Weights of a small contrastive audio-text model.
Data: trained on struck, bounced, scraped and rolled objects made by modal synthesis, 32.4 epochs.
Rows from block 3 of the audio encoder of a small contrastive audio-text model, named by matrix and row number. Each number is 128 + 32 x the weight over its row's rms, rounded and kept within 0 to 255. All counts start at 0. Numbers have three digits each. After the name is the row's rms in percent of the matrix's.
Before each channel's rows are labels from the 100 clips, of 14848, where the channel reaches its highest value: "top examples" is what is common among them; "loudest band" is the band of the loudest frequency at the time of the peak. Only what is clearly more common there than usual is listed. The data: struck, bounced, scraped and rolled objects made by modal synthesis. In brackets: how many of the 100.
# conv: pointwise conv (encoder.blocks.3.conv.weight, 192x192x1), inputs 0-191

top examples: hard striker (97); small (73); material: steel (37)
loudest band: 1000 to 2000 Hz (31)
conv.180 098:133119207202118094161127129142205095157036083117072116156091071121137096085133116170149115128139168139153101088147063131109123104135147130132146155124138153125164137153095184209162135188112153135111136084127117072184092162111167123121064120116167062143166141135137082157130111088108120161133133110105195147094081092120107103108121123086138155096081138182151147092155130073115108103109107107111163168113123143122136132143150095153085131158117087095174118092173102136100148172077140144113120098103109169142170116158075112158112168108181141112103106118174058157150154075120184098

top examples: clipping (56); reverberation (56); text has "clipped" (56); text has "room" (56)
loudest band: 4000 to 8000 Hz (26)
conv.103 104:099127151118149129215128123135128139149155095170157103141169116156141115086133156148125061184119191123132094183128117158128173152149098102170182153161167136113107133120092179046119085153101150226069119137170093099159142200115110149152170110075099150138146191135109180081153159088172116148128101089103110090141139147155200094112169126085140136191162133133189142140121117099085152108069117096152134120131069128170112159134099157134104136144164150057069091127104137152121125099140170164091113105093128135155146148127067133122137139080118129140153095073111093157157139127116187146

top examples: thin (high-pass) (99); white noise (58)
loudest band: 4000 to 8000 Hz (49)
conv.130 117:099107111140102130125190178153133103133177078086045113118126149178152137133105139147114204094111113082130117140143050135115115073118071102160103212158186167155129092133137084102133146085106115147149174112085144121174084134136126116156085186185140142107139146110113120126105179116129118104155100149083125082189087116145111094048108128149138118110180066133071107140219129121113142117093124171163146133088124120087115100150107127128083159154170129134151095190152079107137104128150124145154107143098064121092130137107119158125101147045150126147176121140064116170104100161136138176

top examples: small (100); string (56)
loudest band: 500 to 1000 Hz (58)
conv.84 097:101162114052167151106094146148109101124126149086137148226131118144086110099075125168175099108158126139117130083064124139112123115123089144141099096123141113178128153169082085107182144143126076098129139084178095114162211117145089097153130116091152132113134142102147177168101105124156078130097097117140093090118123132116111174146101243136166135128206131198146175120200085106130125139088079105142110090121062161173140129141138084103120117203084154128130154126131130144119122120156096151128119190148198100144093109091146156193113172134169133125136166115110139157134122173144110107

top examples: medium (99); bar (61); ring (38)
loudest band: 250 to 500 Hz (50)
conv.65 100:133104148084152108092127100132141139131100153140146152156157085163152144097183179116174107141134142166139093134142109152124128155123153134113138117175119173206153086186133074114092095151123022145103139108089150104095175099084136126099147154137138098136149176095100096115064118132147120111142061090158127133153121131127046106119089171093056108042144105123101038088166162105071121171085155155105099119099100099138139141107102132202166080055124157106103142132084150180141117133121129131122153120093087122137108129102143119153133174125169140122117174171168146046125157167147103109

top examples: medium (94); square plate (46); shape: bar (32)
loudest band: 250 to 500 Hz (44)
conv.160 103:126134124126155141144076115134204136078122109116136155134094146121186096113127139073144108107079120140103123129099136171221141166158151100132161064198139128146150130158059126079090199148118175087087160113109135092126101144169044112134124115130095143170109100209170130133093139162145110158143153113110056130144156110141139163118109143094130133075095121100121167109151130160129138187146122189173141023149100128148117156093171123171129134097105118114155106123072103161127120154132114136062158123157110019130142125148101081121131141144123077124117048136129094117118144161119158108

top examples: clipping (59); text has "clipped" (59); thin (high-pass) (37)
loudest band: 1000 to 2000 Hz (25)
conv.186 107:100088137166170128179148080087143105166180090157124109131121130127142127154149184168168145157111129077143131105112147159096142120112063134129127137166158177100084093095117101102109142125116156093132154141084076108107114156121143192052080122161106085176155132112131168146165138111115179159143186129138166121167152103112097074116092109134141124090147109139124135150119182181119106166069174190074040187199090114188107131132143102099170143080100079093146160092129121139104163089064145087138120129111129159059141147183130149145138143148099172172109118111043162108124152143138143149

top examples: small (90); square plate (76)
loudest band: 500 to 1000 Hz (64)
conv.166 094:137125119149154163152136084094158077069173111095137075158090150184147096164058094136086148046139140126159103124187135142154110165150177158081190079127116127140141134136146141105122158156143109178179179130102138096149181132124148154066098158093190124153140153078144130126058086133129176142110090151124096114104107076121131134145136168140123143093157112100132052113156100123140140116138125104127122161164074129118126124095040117102128143029116178173133201088076088165120154165097117142142141100127136131133130117140162123156145113150140070143104134105148081028134109158098129145

top examples: thin (high-pass) (96); clipping (35); text has "clipped" (35); white noise (28)
loudest band: 4000 to 8000 Hz (47); 2000 to 4000 Hz (32)
conv.184 089:094093161146117121155168152168163163129153108033131127126146145171122110126097099100100159106130089078162166119102128100142169094091115144154100160091103139141107118131132142102028118158119142095109128165161130143139120117132110112157126189114059144116123145138129158115121161131088171040131117136126123163113120139113147107064100143116166154180160075113163132102134111128166111141143173109152137142122122140179111144217162094125132101110147120162105120154132172146158122106132116001096099166134167128157107117116091114121104122142163141093166164121133139095190009121121105016

top examples: repeated hits (70)
loudest band: 500 to 1000 Hz (46)
conv.96 117:097076165155051102109146105129135097061180158130127100127165057099083138102153118120051137166120101132145099134132084091100134063083070136089112149163142155129131165089120123134142135083136143080136112115076182133084138111110162152119171142047180143122139117173141122138106173145174187135151083127131190117099122108142121150158085138161148108137176135140145085116174192194153117135164128135096109154102169172111177134099175088076082102157067113129138117138108143086182126109097126138151116127128068135116092181111060128118126150108145142072172089113196172098105120162112122111

top examples: thin (high-pass) (100); small (60)
loudest band: 2000 to 4000 Hz (28)
conv.173 115:101118158104159132106110121167093124176048035151090145117116077175141147096155096152123226149106107080146095150120163159110107129098151117144079117153222192129102135121171115095018130122140132102156121144127158173168130110139089155119036129121097113114129139110137170083120128053145096144076181136083140089162132149145128168121157140163110153123147167164163130134133158095116108134114093101131116137167090122088115118177134161143105111156090136129105085090136103052123145117114111041155131103122101116104088164134140160106124075184129106140098113135091146112153087092121126163

top examples: small (100); ring (51); bar (49)
loudest band: 500 to 1000 Hz (85)
conv.172 110:124143149133147088106103121139132147127135147111150106115151148154086152139050184128105135171159148129100120129120144185077125177138144053142114213106130146111143145130110139150116076183144000146145076135106148132139171102150160189106105127134167186051155131092143144132062157157112126125119121110143117188175116137125096057141165045115043137141103112133119043084128173143145133071115130085132103137138108148159108150127170150090182074138128106160105144116121082161109125124138093121131131139119140115091152146137146100134106146113131120127086126104118151019153140171098117139

top examples: thin (high-pass) (100); small (73)
loudest band: 2000 to 4000 Hz (25)
conv.24 105:114128146111109101115140121163103125150172047182090156167096097133177092110100114059160161130130112069179123156079130129080124082112118121110135182127136159150135109158137179197010152125092169139145128149102160111164102096150156136138121140187112156112098153121159154104109106065142123117141128130173098150140159101126135162171158084127121079159122157185136086086124146149142146124182093117220120106108155153140117151156143109092112145134137119135136132091084132134169087153126121049192149076153118115129130197078149160079147156094134119126127153152140110131146122134090114010

top examples: medium (100); ring (33)
loudest band: 250 to 500 Hz (50)
conv.56 093:077195115098157173124098143129172081122094196121125126108122106123209122103174119085175149073064173124127175108140141123158140113097177146139128074191086080129098125139113121090119182181121093127111136162120195184180102145163113073117160093096135171148147117184107103097152182151200164127108133107119107151123101088140086086160134089142087144137132093099094099131101124086131155178149105161124151126148125140104110080122139125241146090062119154104121075136137121166140153146123123143131137155161149153174112130119142184132110105120113095162161112196119108211124110131132089125

top examples: repeated hits (61); steel-like damping (52)
loudest band: 1000 to 2000 Hz (27)
conv.53 089:163165070204123140080181089112228111109099062159087175118142106188125145131104161131160132123112148081112153129069074114167131091056040163184119129119071137126161103136131066136086139145109132122127160096136106156189112164144119116089166218090093096120099137125138092143095157109152110118109110088090153110117115156133135120127133096121152130126092108147065144102128148070145108127125125131116084130120147120117126112105136085124153069128142145091076094148146143128149114055129141065147217113116090094102078155083109082092122131106095113106152132157167149111167086117163122145

top examples: small (94); round plate (86)
loudest band: 500 to 1000 Hz (51)
conv.128 112:070097187095126121137094088122168124172125104130136176161133117115153054109141068225057050062124103152129101136145117136114123151122147141133116112126099137133160132127090154119114182157091084150190140132200128092108122113141173128168152142115188129150168128168108139143129067133178073132116140138160170092098091071115085090135064116122157092161183103163123081093109064092110099187158123111137181099078102149158100110141153159163172065192145153117168140096156164139138141148127124147137126135126141164113162180091133115117141135147065120088140107143109119191143177115150134143

top examples: medium (100); round plate (71)
loudest band: 250 to 500 Hz (57)
conv.62 114:111147110126109131132117115155202094067107143143142094172086166064148057121135099060101140101071141155129170127148126157138132151115148152079151097048134074124144105120185112199114084150074100148067145103195152182143183147162174083122119114152149190211146096131127152126157083118142061152134105139077125115112105132135150103098119097132093092122119173115143137117173130157132157068142108092116131176142095164117156076134121157114125154092135188111148209120109139135109168118140150099163126099124123221103100109127125124141124071161156083102113140165144135118160078171148112147

top examples: clipping (97); text has "clipped" (97)
loudest band: 500 to 1000 Hz (62)
conv.38 105:139103101063132130162105162080132147162045114147105132159129090123129149124162099118137158106113191125095153105109146121092101142114132153141112093098078194116118126121124123140166116086101081049121137122099027103138132101111122147132220150170115037097109170110130145125212135062066107125070094169139115112182121116140086095114124153181106047141088167104158075103122115098157123094133138112088068090171130143171124099127141086134138068100101148130055109102159093152125151099095143141122086127164099147105106143091132108135135122159075134160119100155118086127160121099139095117

top examples: medium (100); string (59); closed tube (33)
loudest band: 250 to 500 Hz (49)
conv.40 099:150192084129140155115124128138148119159154075116101181129104105054135169109184131117068117099118149098089112125164124102079141136159138152103104101114203111120113147122107159093141163134143063062117146075072052130145112119156123134092127104132130126162180101103110125175135170128075132127102063148107144151186107121114135110100163138085059113122093097107080095091118172093054166079127172183107124123135162099136115160174095130079116106100107121121072113143173146049106173172099129064114102108156140100084117106120130150080103129104095108107143172161058138178093087118158158123

top examples: white noise (95); clipping (31); text has "clipped" (31)
loudest band: 4000 to 8000 Hz (68)
conv.42 107:191112161064135153206138153161074075130118100153117123109139153097170154133151152132178100190153124121161113060121144177071092122091056149135172127171113107128059133164120218104105179148143175110103078102118155152100153109163132142124149095149116137158117113143143119192119129105126131114148101148091086133118149150132117200101158183113100119135074134106168120096061148109127169152165134150131085118144098113117109162140050129188131098187094104132123113107163105175118168078100114091142173120111122151065110164137153176173107083092139095147086137124108148133163173147070144162

top examples: thin (high-pass) (57); membrane (35)
loudest band: 500 to 1000 Hz (54)
conv.5 095:138121126107221085191119091071112151071138148167052122166146146113152106164155128141106170108129141131150123128108171127098139157121031087096195160149141147150139116115129087114142095142096079115166166147112103131113115143163153131066151077090120094132070104092125178124122164107144121115141152059122162178150158158120101107076144124161131230138156218098128100151125136126127132140152121120177093124069136108119091141085130123118129120182090100106154157116091132178102141161119108170132121067101051147128117115186179144149145100194133191121154110124134151121130081159105097115

top examples: white noise (83); clipping (39); text has "clipped" (39)
loudest band: 4000 to 8000 Hz (57)
conv.113 111:126115214164123146247075147129135118082134179124137156176113132118105164123098119129088103075117094100075123120062068111112162150154177138113174132122157120127099149115116226117147131153144130117081147064111068090143131064095146147136038123183140105060146100103115120133095147116172158138151120138142143152122159071082169168146122115126097184136125159089214185163121114098099177152097138123120183128122126153098150138159136129139126104087088127091145151158142155121105149134147127099173120124153105199135147097158120174113119080116151089133099143123123109199125113110133158119

top examples: medium (81); membrane (61)
loudest band: 250 to 500 Hz (43)
conv.13 076:116124111075100176144076058114155154173085145116174154137097135185153128134191124089101091116132161123126118120172170119195111163136072103165141190125153096073135143125170156157149148092130102147090146142100162094077134113136147149057225154130059148135153050132123151157127098166164119148130144189106119150136128130218087133120097158147113113101139080139113090145118149158168142129077100104109120117132115192122155093112114147162139142127109101092114100137111107164127112133148177165118101115061164128165142148104168145123077140114147119163155133166178106109043090140183054121

top examples: medium (92); string (53); closed tube (39)
loudest band: 250 to 500 Hz (46)
conv.59 103:143123143168102179093132134094164176156122139084128180140095135116138175130018194090113112130139109126126107126197157110078145130123132125136149209201121130113104116155101086185100231142124185103064131133072131129088134092127111120113133126152136127149140211150145133103126118117154208153135099153113143109162131185127100141101149109113136149085142097109135170119114150161143105139152114103148128121127095086154156129127120131138117154176109100119121052133125172136140150076136121165124027140103106000153088121099116111101125126166149164131155186155103136140123141099154114137